config.toml
moe = "top_k"
moe_every = 2
positions = "learned"
optimizer = "muon"
muon_scale = "spectral"
momentum = 0.95
nesterov = true
final_lr_fraction = 0.01
Rows from block 3 of a small class-conditioned image flow-matching model, named by matrix and row number. Rows with one number within an expert belong to one neuron, the router's apart. Each number is 128 + 24 x the weight over its row's rms, rounded and kept within 0 to 255. All counts start at 0.
Before each expert's rows are labels from the 100 images, of 14848 (inputs lightly noised), where the router gives the expert most weight on average: "top examples" is what is common among them. Only what is clearly more common there than usual is listed. The data: pixel-art sprites of 400 made-up characters on tiled backdrops. In brackets: how many of the 100, against the usual share in percent.
# router: router (model.blocks.3.mlp.router.weight, 32x384, trained with AdamW), inputs 0-127
# up: expert up (model.blocks.3.mlp.up, 32x192x384), inputs 0-127
# down: expert down (model.blocks.3.mlp.down, 32x384x192, transposed), outputs 0-127

# expert 20
top examples: white (25 vs 8)
router.20 [144 134 116 156 155 108 132 163 124 109  81 144 139 189 135 140 150 147 155 137 146 151 143 162 122 127 168 159 133 145 167 114 123 121 135 108 123 140 102 168 149 126 159 106 102 139 117  84 114 121 146 147 138 180  99 109 142 110 108 153 100 114  86 131 127 152 105 145 115 137 123 111  69 141 144 137 177 146 165 125 109 117 138 125 139 140 166  88 148 154 142 115 140 162  96 146 100 115 122 116 149 163 133 138 118 180 131  99 169 123 134 153  97 154 140  84 135 112 140 177 153 155 114 111 155 110 129 170]
up.0 [103 164 161 149 158  99 117 151 122 148 144 128 138 120 154 157 100 149 125 115 162 142 111 106  78 117 157 110 101 141 136 131 116 145 123 114 112 110 169 126 156 105 124 124 138 101 132 109 133 122 164 131 137 105 125 120 117 110 141 114  99 117 111 135 132 116  89 120 168 115 102 120 104 126 125 171 133 122 181 129  97 142 142  98  82 109 109 106 114 131 150 134 131 143 154 132 121 121 111 176  68 132  96  93 116 102 130  96 120 123 112 136  98 148 167  74  94 166 116 138 115 131 160 127 111 121 147 146]
down.0 [128  95 130 124 107 109 134 138 125 140 185  84 197 140 136 131 139 110 104 115 108 119 114 183 121 141 147  85 122 114 148  78 129 108 110 149 118 160 115 150  91 153 129 115  81 113 164 162 163 161 151 168  94 165 119 123 150 114 127 151 125  84 109 123 139 130 166 136 163 139 137 100 106 132 143 119 163 129 108 144 115 147 139 149 117 129 119  77  93 125 162 124 128 139  82 176 127 177  99 105 150 119 125 153 102 124 113 130 146 114 117 180  99 110 152 122 111 102 132 132 164 132 126 139 108 158 139 163]

# expert 31
top examples: white (37 vs 8); yellow (33 vs 8.6)
router.31 [155 115 114 157 128 137  76 131 143 164  87  88 128  80 138 120 145 152 154 148 134 155 105 147 132 149  85 137 162 133 133 181 128 133 111 165  83 135 132  63 151 101 131 180 162 169  96 146 124 123 152 150 103 114 137 124 108 140 117 164 140 112 143 116 143 111 140 136 108 122 114 153 167  77 115 124 125 172  92 106 129  99 118 148 107 130 109  71  96  86 139 116 175 183 179 129 109 121 124 153 120 150 116 116 155 141 127 127 143 156 133 104 157 153 143 182 141 102 103 156 134 143 102 120 165 194 112  71]
up.0 [151 150  99 132 137  92 119  91 127 150 112 127 115 122 152 163  97 129 169 149  91 123 111 138 130 118 127 110 112 155 112 155 101 150 129  90 126  93 129 128 115 128 136 117 113 143 138  96 101 155  94 103 162 102 134 111 119 102 142 136  97 133 132 145 146 138 123 133 164 103 128 148 144  86  93 112 119 143 164  74 123 141 138 175  86 115 138 112  95 110 109 140 109 130 157 155 115  82 132 114  93  87 172 162 122 124 153 167 129 116 159 119  99 105  98  98 142 141  83 142 110 110 164 118 144 135 142 121]
down.0 [102 160 124 121 155 136 138 142 118 153 143 131 131 107  98 120 142 141 155 126 121  71 137 103 117 123  96 132 109 111 123 152 176 155 106 133 120 106  87 152 186 140 120 126 131 118 143  98 115 169 125 130 163 138 125 117 163  65 110  90 142 199 142 131 168 133  98 135 126  85 115 133 117 117 112 124 137 142 126 163 106 146 123  95 162 112 131 104 103 143 104 112 151 180 130 107 130 161 108 156  59 133 137 121 150 137 126 126 127 151  88 183 117 132 129 138 133 141 149 154 193 134 131 128 127 138 176 148]

# expert 2
top examples: white (50 vs 8)
router.2 [ 83 105 146 123  94 164 120 120 160 130 115 125 120 136 114 169 132 150  90 149 103 113 125 122 136  90 138 108 137 182  97 101 122 131  98 133 154 152 119 119 160 166 120 129 153 139  91 135 134 121 125 107 192 148 120 152 153  91 132 105  70 131  90 122 135 140 131 117 118 145 110 136 139 129 138 106 125 122 136 136 134 148 157 128 170 131  93 154 138 116 116  97 153  97 128 154  90 126 145 151 118  72 150 150 134 148 116 111 120  79 127 101 125 164 111 111 133 152 103 107 139 153 125 112 119 129 146 155]
up.0 [113 165 149 117 126 113 113 139  97  77 143 141 122 149 177 140 155 100 146 117 125 118 135 104 122 136 109 153 108 129 124 147 177 131 174 145 131 149 117 149 176 118 134 125 150 132 159 144 135 105 155 141 131 160 138  97 148 109 120 109  82 119 130  98 138 145 186 135 148 118 136 135  65 150 129 142  90 115 103 100 172 165 152 169 150 137 142 112 149  83 126 131 105 144 107 118  97 125 125 180 101 103 116 152 130 139 177 133  92 130 109 138 127 136 112 166 127 107 156 121 120 121 107 107 140 151 141 104]
down.0 [108 130 129 136  97  95 127 114 109 124 132 113 108 134 138  93 121 129 124 115 158 138 138 157 122 151  69 114 120 145 150 154  89 154  90 168 142 147 119 171 180 143 136 121  90 151 146 131  94 135 115 124 158 104 112 122 161 140 136 150 141 157 137 106 108 117  79 138 140  90 109  97 102 147 102 101 100  92 156 123  95 148 150 162 140 103  90 122 147 130 129 105 127 148 111 145 101 146 133 157 143  99  98 157 153  99 111 123 157 105 147 121 129 106 131 120 164 124  62 146 118 139 100  77 136 132 141 156]

# expert 19
top examples: blue (35 vs 8.4)
router.19 [190 129 134 143 143 108 147  99  86 132 128 137 130 127  94  97 156 149 148 154 144  80 154 163 123 118 130 140 144 115 168 136 113  98  85 117 132 101 133 114 109 138  55 102 159 164 135 157 166 111 154 121 107 145 101 150  97 143 113 107 123 153 130 126 145 178 146 112 125 157 127 162  87 136 115 144 123 124 139 115 129 115 126 139 178 111 152 135 116 135 132 138 105 121 108 116 152  74 113 113 100 111 177 127 130 105 172 116 118 122 123 107 134 112 121 146 160 117 162  79 141 111 137 117 198 159 144 101]
up.0 [127 140 114 109 114 125 122 106 145  92 151 116 129 149 140 161 173 115 168 131 127  90 115 108 165 118 138 134 140 143 128 135  92 133 100 118 154 135 147 122 195 159 113 151 131 132 125 114 107 126 119 152 137 135 110 207 118 152 128 104 140  85 107 128 111  98 134 106 132 133 160 139 140 149 156  93 143 134 112 119 156 112 138 149 123 134 136 133 152 110 134 157 143 118 167  86 111  98 121 136 152 119 117 105 160 115 138  82  78  91  97 126 116 100 129 106 149 124 123 134  91 111 115 189 103 103 147 182]
down.0 [138 139 132  95 101 123 130 108 112 173 154  87 131 162 111 109 195 127 106  98 119 143  78 187 178 138 125 131 152 121 122 108 160 133 158 104 140 158 159 153 142 149 140 127 150 106 105 129 129  94 140 109 141 170 110 130  89 149 102 120 112 114 112 137  93 127 110 129 128 129 113 146 131 155 138 156 128 122 123 117 158 141 156 145 159 118 129  95 105 119 154  99 121 137 165 115 143 146 111 119 141 154 113 142 138 109 166 117 114  95 126 144 103 126 144  86 120 116 175 105 136 109 111  72  94 131  91 108]

# expert 9
top examples: white (29 vs 8)
router.9 [130 121  92 134 152 116 117 160  94 130  95 149 136 138  77 132 128 115 106 154 131 152 141 103 102 166 101 154 171 166 147 121 147 147 119 125 133 162 132 183 102 173 108 138 110 107 105 172 134 137 139 103 124 175 138  90 152 137 162 110 154 126  91 120 127 160 155 149 111 107 150 112 113 110 141 113 118 109 105 112 165 111  90 138 115 108 131 117 140 137 123 109  84  96 137 131  99 170 104 123 159 151 186 181 134 141 135 129 150 162 165 135 137 109 143  52  97 100 144 100 123 124 123 128 134 106 151  92]
up.5 [145 113 126 116 125 146 141 153 146 124 166  85 119 165 149 121 126 146 126 121 111 149  95  95 145 143 107 175 149  86 164 101 131 134  86 143  82 124 132 115 141 142  86 150 115 168 129 131  93 143 137 124 148  94  83 130 133 121 138 128  99 126 110 148 111 107 112 147 147 181 163 126 138 105 119 123 109 111 150 108 159 136 119 172  82 168 105 131 142 111 123  85 108  83 130 143 148 115 158  97 127 138  93 179 162 170 178 107 106 116 139  91  90 157 150 139 141 143 131 133 115 159 189 149 155  90  51 115]
down.5 [103 146 145 164 136  83 150 134 102  97 119 154 120 123  97 117 133 161  95 129 123 129 121 136 105 104 133 124 127 118 132 101 152 144 130 142 125 159 168 147  71 139 141 147 111  86 116 117 130 135 141 115 106 113 131 122  95 149 130 141 147  83 116 184  84 128  86 117 110 136 134 138 129  88 120 150 141 116 106 135 182 123 111 120 112 128 103 115 100 123  98 160 159  97 115 112 109 113 127 153 137  98 122 122  99 118  94 130 135 110 175 135 144  97 107 139 111 109 112 160 103 127 111 153 145 138 158 133]

# expert 0
top examples: white (83 vs 8)
router.0 [169 124 120 121 119 140 105 125 133  96  93 109 137 142 109 136 118 140 145  93 133 171 149 118 127 106 127  96 139  97 154 132 104 145 130 132 130 126 118 172 108 149 165 108 100 131 123 129  51 137 142 131 125 110 132 127 127 153  96 109 116 107 170 111 146 155 117 161 187  93 115 119 104 123 145 136 134 116 142 101 150 123 116  94  94 109 128 135 129 168 141 115 162 124 140 118 114 163  93 127 122 163 131 121 155 155 120 112 122 131 157  79  95 116 151 181 134 135  88 133 167  94  88 117 119 145 125 151]
up.2 [167 109 122 110 121 151  85 186 108 109 135 142 147 108 121 167 141 112 104 148 104 114 142 122 146 103 109  67 129 117 143 157 120 121 155  99 121 108 120 149 144 127 135 145 136 105  59 105 113 165 120 141 132  87  85 147 125 166 145 105 170  91 105 123 169 133 125 134 133  82 122  91  85 154  97 108 171  97 109 147 126  81 159 123 160 116 133 177 140 137 150 105  80 140 145 134 148 146  95 158  74 176 132 163 170 172 141 109 145 156 100 114 137 180 139 143 118 126 133 150 136 116 125 100 125 128 114 170]
down.2 [133 128 198 119  98 162 107 115 124 111 135 180  93 150 134 134 135 121 146 173 160 111  95 119  91 124 156 118  75  94 139 147 142 160 161 139 130 147  96 111 127 136 108 132 123 160 117  82 105 121 142 108 112 130 166 153 139 111 111  85 169 124 102 154 113 164 135  89 130 116 131 144  89 160 112 145 129 127 122 108 109 176  91 157 149 151  78 169 123 105 147 134 147 140 127 143 114 152 113 145 150 130 134 132 132 120 134 147 137 154 150 163 132  99 105  99 162 115  91 136 104 121 104  93 133  91 154 123]

# expert 23
top examples: large (83 vs 39.4); white (32 vs 8)
router.23 [120 109 163 152 131 135 131 157 121 128 126 114 105  87 144 121 124 136 118 138 156 113 115 110  68  89  97 158 127 114 114 104 117 160 111 116 165 121 156 126 136 165 159 169  88 153 164 118 143 117 117 119 109 175 147 127  82 141 116 170 105 131 123 105 127 151 122 163  94  99 121 100 187  82 131 117 126 122 128 122 136 141 160 171 140 133 149 138 179 139 125 127 156 124 120 110 150 141  53 141 137 170 170 117 141 225 116 142 139 135 117 107 126 138 100 170 128 112 136 124 136 166  84 126 104 111 103 132]
up.0 [128 156 150 144 153 119 129 114 138 144 112 111 119 149 115 127 171 122 128 108 127 142 126 143 114 176 141 104 132 138 107 137  71 130  68 154 116 100 179 137 132 113 127 124 123 150 109 117 103 153  78 147 153 103 169  95 163 153 120 119 123 132  85 131 130 142 157 118 106 101 120 115 167  91 107 152 160 155 117 147 131 137 106 115 146  97 112 130 110 134 158 116 128 136 165 136 120 137 108 118 132 100 130 143 123 109  95 160 127 125 103 106 104 160 108 133 152 140 105 114 141 142 114 153 102  81 161 126]
down.0 [117 142 134 105 149 143 133 120 122 122 115 113 110 152 140 133 146 148 149 136 151 118 129 127 133 116 118 129 126 120 158  88 125 161  95 131 130 105 121 103  72 116  88 134 152 101 118 121 116 131 144 156 102 125 189 106  97 151 167 108 133 118 163 130 123 134 136 154  76 141  93 151  71 126  89  98 159  89  99 104 124 112 133  91 134  99  94 123 136 158 114 127 108 133  71 137 116  91 121 162 109 133 140 150 125 138 113 139 138 135 138  96 195 103 127 164  95 122  98 138 117 156 123 135 136 115 140 135]

# expert 27
top examples: grey (38 vs 8.3)
router.27 [138 152 141 130 146 137 135 130 116 127 181 108 145 137 125 130 119  87 114 108  96 164 148 157 147 142 147 104 109 132 172 139 113 103 114 149 128  97 137 146 124  89 128 119 167 147 136 142  94 124 115 134 108 193 157 112  90 170  97 155  97 150 117 122 121 147 132  92 158  88 142 155 109 121 154 112 130 141 130 107 104 145 156 169 130 110 128 132 122 112 124 124 196 132 111 117 108 130 171 113 119 129 123 102 105 191 138 131 137 166 126 168 114 103 144 170 145 137 119 105 113 164 141 150 119 141 104 130]
up.5 [141 161 110 122 131 151 141 143 101 120 130 101  94 135 111 171 130 132 123 136  83 154 118 135 145 178 116 118 156 125 120 143 147 162 125 144 125 129 174 138 143 164 136 130 106 105 157 157 157 128 109 112 114 105 116 140 136 149 140 151 127 117  88 152 146 136 117 119 118 140 125 153 149 120 149 139 135  73 109 159 113 144 114 135 154 124 143 144 152 147 145 155 139 138 152 112 110  88  86 137 149  86 147 154 165  99 156 109 119 137 135 158 116 154 120 158  64 106 149  93 120 152  82 149 149 142 124 121]
down.5 [106 135 128 122  95  84 145 101 154 101 125 133 126 134 189 123 146  92 120 108 112 107 167 134 153  68 144 149 109 142 140 121 111 134 121 152 170 108 127 148 118 116 146 109 124 129 167 148 152 108 144 122 131 129 151 120  79 107  87 103 110 113 123 132 116 148  98 130 155 132  98 110 177 101 130 138 133 112 158  92  82  95 156 132 132 122 137 118 113 106 105 113 149 144  98 138 121 125 161 154 143 154 113 128 108 119 105 109 136 119 142 107 116 151 151  81 131 172 161  93 131 111 109 144 109 128 152 135]

# expert 15
top examples: orange (33 vs 8.3); grey (27 vs 8.3)
router.15 [122 117 166 140 159 123 144  77 151 145  96 113 112  97 130 123 115  98 137 122 155 113  84 122 156  96 125 127 151 109 147 128 100 107 129 146 145 144 135 116 119 107 138 116  93 168 147 130 138 146 133  96 123 116 146 100  96 133 108 137 185 108 113 139 147 131 109 143 147 108 143 109 149  96 144 159 114 128 133  85 110 126 117 135 144 155  79 106 161 113 133 139 164 102 107 119 129 105 116  94 106 132 161 115 122 151  81 148 153 108 167 129 127 145 128 173 111  90  87 132 130 131 157 125 134  82 113  64]
up.0 [139 126  89 126  93 132 150 127 103 124 146 141 147 147 136 139 152 160 173 142 109  93 144 114 168 130 148 125 118 135 117 140  98 156  73 128 134 149 131 121 113 153 113 133 114 119 121 129  96 138  91 106 189 105 118  93 140 163 108 155 150 115 129 155 133 129 173 114 108 108 151  99  95  82 117 162 154 162 144 140 160 114 143 122 116 159 111  97 102 106 128 138 107 110 142  98 132 147 142 120 143 125  65 161  97 154 128 130 154 134 134 154 129 106 122 169 164 153 126 120 127 169 155 144 151 143 136 113]
down.0 [127 165 145  84 153 135 137 128 126  96 102 120 125 127 127  87 191 161 185 133 123 136 119 131 137 143 138  95 151 151 128 151 119 125 166 137 102 151 129 114 127 109 113 106 101  76 138  97 116 102 119 115 102 111 123  93 119 151  98 162  96 137  93 105 125 106 106  78 136 111 155  79 155 100 119  92 125 132 135 149  70 135 118 126  86 162 116 133 104  90 138 145 140 126  78 114 154 103 150 115 122 109 164 128 119 121 141 126 126 130 135 149  95 143  66 138 159 119 130 122 125 138 144 111 153 141  85 163]

# expert 6
top examples: large (65 vs 39.4); teal (45 vs 8.4); blue (33 vs 8.4)
router.6 [113 127 123 147 167 143 136 128 123 117 137 146 142 124 138 106 137  78 146  75 130 118 104  97  88 132 150 161  87 127 135 138 130 141 119 188 121 114  65 122 106 129 125 117 146 149 108 153 143 146 120 162 121 117 140 108 155  98 114 111 126 149 107 112 128 164 119 139 168 109 123 127 125 106 165 134 141 148 140  98 125 101 108  99  89 110  94 121 183 123 118 115  91 148 156 137 123 145  76 136 101  70 125 147 110  82 135 142 110 142 134 118  82 126 114 159 131 100 131 144 106 130 162 121 122 119 130  67]
up.0 [119 126 132 100 138 150 102  81 129 115 125 133 176 147 135 159  93 123 134 133 146 126  98 142 135 156 148 121 157 131 108 109 118 140 103 141 144 124 134 131 110 113  62 136 159 129 123 146 104 154 117 165 112 105 141 174 160  87 165 170 133 140 172 115 130 121 114 113  68 119  72 135 141 118 128 142 117 117 138 136 123 100 143 151 123 133 149  74 115  98 126 119 148 154  97 114 104 126 130 155 125 172 140  34 121 160 141 141 108 123 124 151  99  83 129  90 192 152 151 144 141 123 120 131 138 120 129 134]
down.0 [127 152 123  99 138 114 161 129 121 111 173 126 132 140 102  94 152 107 138 110 111 107  71 179 166 103 174 112  85 127 140  99 170 137 138 118 146 107  97 143 173 154  58 120 110 135 127 125 126 183 100 144 135 124 112 128 169 156 149 136 134 122 180 171 111 124 154  76 116 124 175 162 130  94 149 123  77 127 136 108 103 150 141 184 152 140  94 153 116 118 113  92 118 114 131 118 181 113 140 112 103 114 168 146 137 102 158 124 145 119 114 130  86 157  95 102  91 155 116 116 122  94 139 177  86 113 129 140]

# expert 4
top examples: white (31 vs 8)
router.4 [171 140 140 114 143 136 123 104 108 119 109 106 159 122 139 113 102 138 148 111 152 139 131 153 181 116 126 150  98 163 149 196 132 102 117  94 113 135 125  76 158 171 144 124 150 138 131 111 103  99  84 185 136 128 143 151 148 109  85 137 133 148  97 120 150 144 115 136 117 130  94 107 176 121 129 147 145 126 108 124 136 115 131 138  77 178 144 180 144 107 147 117 109 117 102 123 138  94 102 120 143 141 123 153 149 138 133 119 114 110 115 153 111  88 127 121 111  92 141 120 146 157 107 129 110 138 119 123]
up.0 [161 159  95  74 153  91 106 103 148 150 120 160 108 152  87 111 155 128 109 143 128 114 139 129 137  71  97 154  75 170 112 105  96 135 111 145 127 119 130 144 141 129 125 132 104 131 114 137  77  79  85 167 129  95 147 135 179 106 102 166 111 119 130 140 114 178 139 147 128 126 104 135 135 110 144 115 141  91 147 145 124 121  96 135 149 159 137 144 107  81 117 105  91 115 141  94 136 116  86 107 139 124 146 135 134 116 109 131 137 161 144 116 128 153  83 134  93 135 136 127 126 169 156 165 100 142 116 127]
down.0 [152 128 114 152 120  88 131 108 144  72 126 164 102 146 142 131 114  84 112 108 184 116 110  86 122  72  98 109 131 113 152 177  74 115  96 103 120 168 132 140 153 121 121 106 167  94 124  98 118 108 162 118 175 106 160 155 134 134 149 145 140 102 106 152  83 142 101 122 128 112 126 133 186 103 161 140  95 150 117 124 169 120 160 119 140 166 109 128 120 130 132 142 160 111 126  76 136 114 131  91 149 158 144 106 148 130 129 159 106 145  71 109 117 125 108 128 127 142 146 110 194 125 155 131 103 122 144 167]

# expert 16
top examples: green (29 vs 8.4)
router.16 [162 129 139 143 130 113 118  97  84 163 119 112 107  78 109 121 114 140 155  83 134 149 107 123 122  80 150 151 120 110 148 138 102 133 120 158 150 111 130 156 139 153 127  96 141 120 150 137  85 124  78 109 137 147 101 106 113 150  93 117 160 119  99 116 107 194 115 166 151 117  97 114 133 158 112 136 107 107 141 122 157 114 154 142 132 126 151 130 136 173 122 126 144 113 148 111 123 120 128 163 157 145 102  93 136 133 137 131 140 124 151 145 133 128 175 174 112 129  94 121  92 118 118 104 148  99 171 101]
up.0 [ 79 142 119 173 115 141  92 126 119 126 156 173 140 140 119 163 105 133 134 153 160 128 136  92 130 113 177 162 133 153 162 112 129 136  81  91 102 143 115 118  86 140 110 121 141 116 129 110 120 106 133 120 147 152 128 142 136 152 143 125 145 126 124 144 129 119  80 164 118 156 173 146 115 188 124 139 150 157 137  89 120 111 159 108 121 167 107 121 145 120 105 176 103 119 111 200 107 153 121 138 109 145 170 138 120 126 100 158 112 129 126 114 120 160 119 126  85  86 101 100 101 112 111 108 125 143 141 165]
down.0 [122 113 121 159 161  99 117 165 115 110 149 143 160  73 133 144  77 113 181 169 129 156 113 134 126 134 105  82 142  90 127 135 115  78 115 134  83 114 138 106 124 141 134 119 119 126 125 101 111  96 141 112 136 101 141 115 158 142 127 125 157 136 109  87 133 112 108 136  85 146 106  86 145 136 133 176 149 137 143 128 114 170 153 147 145 105 161 131  90 147 160 141 122 115 112 104 117 103 138 119 100 123 109 123 140  97 110 116 134 166 112 147 111 139 165 128 117 153 133 175 142 136 118 132 157 109 136 125]

# expert 26
top examples: grey (48 vs 8.3)
router.26 [135 152 156 142 149 124  89 122 113 149 146 129 106 160 119  76 140 102 145  73 119 103 150 100 124 143 122 151 163  95 146 137 106  83 146 133 133  90 106 109 125 139 126 144 127 131 145 136  98 135 131 133  77 144 116  83 111 111 129 115 121 139 129 111  93 143 124 182 124 112  48 118  77 137 136 128 121 165 128 146 112 142 112  81  78 126 140 143 120 123 124 153 131 149 121 142 105 125 124 141 124 143 143 117 143 100 152 141 139  78 139  98 107 119 137 115 165 178 149 106 169 163 158 105 142 128 122 135]
up.5 [ 86 143 125 186 108 133  93 133 143 148 122 132 135 176 147 118  98 132 123 157 159 126 142 167 147 174 103 116 117 113 151 144 136 167  92 169 159 135 130 109 135  92 156 108 143 166 136 141 149 135 119 132 125 122 130 133 123 139 156 159 138  89 121 128 103  81 146 167  92 128 117 146 124 108  95 159 132 123 102 126 109 126 129 154  80 120 114 108 107 124 133 123 134 144 123 123 100  87  94 111 117 124  64 147 153 123 157 174 132 117 114 107 143 126 143 133 145 145  79 127 155 111 104 111 147 113 138 150]
down.5 [113 158 114 107 149 107 136 157  79 123 134 122 111 101  99 148 145 108  92 131 117 144 123 138 158 113  84 129 130 111 151 157 148  95 134 120 132  97 165 138 148 129 125 147 107 120 102 168  88 104 140  93 155 100  84 140 155 128 196 131  97 122  99 143 112 152 136 112 167 136 148 158 134 183 117 121 170 103 103 164 138 134 157 120 129 111 146 106 130 121 126 129 143 115  84 114 119  91 101 159 150 125 151 120 133 144 134 120 138 135 158 150 127 129 118 123 137 112 124 134 135 141 165 128 103 133 137 133]

# expert 29
top examples: blue (29 vs 8.4)
router.29 [160 166 157 157 141 105 138  97  68 108 116 104 117 121 117 117 128 123 122 145 171 138 141  76 113 104 135 136 160 130 128 138 139 115 154 150  98 122 120 114 120 167 107 181 129 139 124 119 130 125 135 119 119  99 102 130 128 148  90 143 100 149 136 143 162 136 103 138 170 123  92 125 168 165 129 158 108 113 150  90 140 122 105  95 184 114 108 112 167 147 133 167 137 110 144 123  75 178  91 145 142 104 164 133 121 144 175 121 158 170 120 145 118 145 114  94 118 107 135 125 141 103  86 127 136 110 109 174]
up.0 [125 151 110 102 111 129  93 162 155 133 124 111 119 108 152 172 167 137 129 143 107 108 125 112 132 146 113 126 126  99 125 111  82 151  89 122 128 137 147 128 124 160 129 129 133 113 155 117 171  99 107  94 134 162 150 171 133 109 144 112 121 116 113 142 127 141 102 158 126 118 137 147 119  94 107 133 142 136 123 103 130 117 132 119  83 123  90 135 107  94 158  96 129 131 136 161 110 121 121 142 116  90 102 164 114 127  99 135 138 139 145 139 187 105 165  93 149 117 173  80 152 109 111 131 137 147 142  88]
down.0 [151 162 138  99 155 138 137 126 112 130 116  90 119  99 143 104 101 102 135 106 150 125 144 126 127  78 115 149  86 137 102 113 105  83 129 119 132 128 124 124 146  95 123 145 143 129  93 119 133 139 148  82 141 176 128 117 132 180 119 136 100 113 143 166 132 109 152 100 110 170 136 149 150 131 112 121 123 117  99 130 123 115 142 118 158 127 109 151 130 142 151 127 126 156 140 104 138 122 126  98 118 166 104 109 114 161 143  87 141 122 108 143 138 127 107  97 106 152  75  82 153  99  97 153 110 115 173 133]

# expert 7
top examples: black (45 vs 8.5); brown (27 vs 7.6)
router.7 [127 155  76 121 144 116 105 145 145 117 137 107 126 167 120 120 137 153 129 113 129 204 148 133 105 158  98 143 165 128 139 125  98 141 116 124  76 144 137 176 114 155  95 145  92 120 119 167 110 128 114 148 125 141 117 116 147 144 109 103 113 133 130 135 130  91 136 131 177 100 142 105 114 139  50 138 170 132 126 156 154 147 120 122 152 129 149 135 132 126 128  94 169 155 149 168 117  99 110 135 126 154 117 131 154 162 111 129 139 138 152 122 135 148 116 133 132 171 110 195  98 180 100 183 144 113 131 133]
up.0 [110 119 135  94 150 145 147 103 105 136 119 117 119 130 133 148 152 136 107 142 100 126 106 115 137 131 151 166 118 179 102 150  88 101 143  31 157 106 183 132 130 152 186 121 112 104 107 147  97 129 181  78 138 123 105 122 116 115 148  94  95 158 144 139 114 111 123  74 169 126 130 140 107  89 198 132 119 124 123 124 133 107  92 128 128 136 100 119 136 129  95 157 109 116 171 107 114 160 127 114 117  93 135 102  75 176 111 151 164 146 174 156 138 111 108 125 109 162 137 138 118 136 137 170 150  95 154 130]
down.0 [102  99 136 149 132 115 144 170 110 109 155 157 111 130 144 145 163 142 162 123 147 134 126 145 139 133 123 119 157 138 140 118  76 128 104 118 124 121 150 136 133 106 152  93 119 125  89 131  76 163 127 160 107 126 114 121 107 126 119 138 126 120 140 131 128 101  99 108 126 180 124 180 127 125 104 161 123 143 100  76 126 143 176 127 120 118 122 118  79 133 101 124 140 119 172  89 130  90 100 119 127 147 156  86 135 120 125 123 101  97 140 138 145 102 165 138 125 116  99  99 101 148 114 129 125 121 141 157]

# expert 8
top examples: red (45 vs 8.5)
router.8 [133  96  91 118 138 136 169 146 186  97 142  64  96 160 108 125 123 114 128 111 109 107 138 198 131 149 174 130  97 102 107 129  93 145 117  90 119 147 156 131 138 157 126  86 139 134 126 118 106 189  88 121 114 171  99 128  95 198 145 174 102 162 102 123 110 122 124 139 137 135 132  91 151 116 117 112 122 165 116 138 122 133 141 127 102 123 156 118 150 134 142 140 164 172 155 133 135 161 161 160  98 121  88 146 104 158 106 106 115  81 142 144  88 137 141 168 149 106 170 143 111 115 127 165 145 141 138 114]
up.2 [146 125 100 111 107 122 127 115  88 138 132 139  83 172 153 149 176 123 161 130 141 164 141 158 116 127 157 169 104 118 115 128  88 167 129 126 139 142 137 148 106 138 128 120 174  83 135 137 123 119 131 143 166 114 135 122 132  86 111 131 143  99 180 115 143 119 138 143 170 120 127 111 150 115 182 129 101 115 113 131 130 116 112 150 117 112 138 119 101 143 181 104 145 112 136  79 130 101 155 123 108 139 163 142 110 129  96 122 140 105 143 101 167 122 118 174 112 152 157 116 122 130 134 126 110 124 149 127]
down.2 [105 123 122 134 112 129 118 141 135 144  91 139 155 104 143 109 149 139 123 123 137 119 137 150 183 130 157  89 141 149 120  88  97  86 142 126 153 122 135  97 148 149 147 144 119  93 117 125  97 121 147 141 144  95 104 143 172  86 172 130 108 101 169 132 140 109 113 143 126 155 115  86 165 142 141 110  97 134 122 125 154 142 138 144 153 116 147 133 157 143 166 111 145 105 117  99 121 108 141 147 126 142 112 115 139 139 132  99 123 178  93 144  92 125  76 119  79 126 131  96 107 129 147 119 115 151 111 154]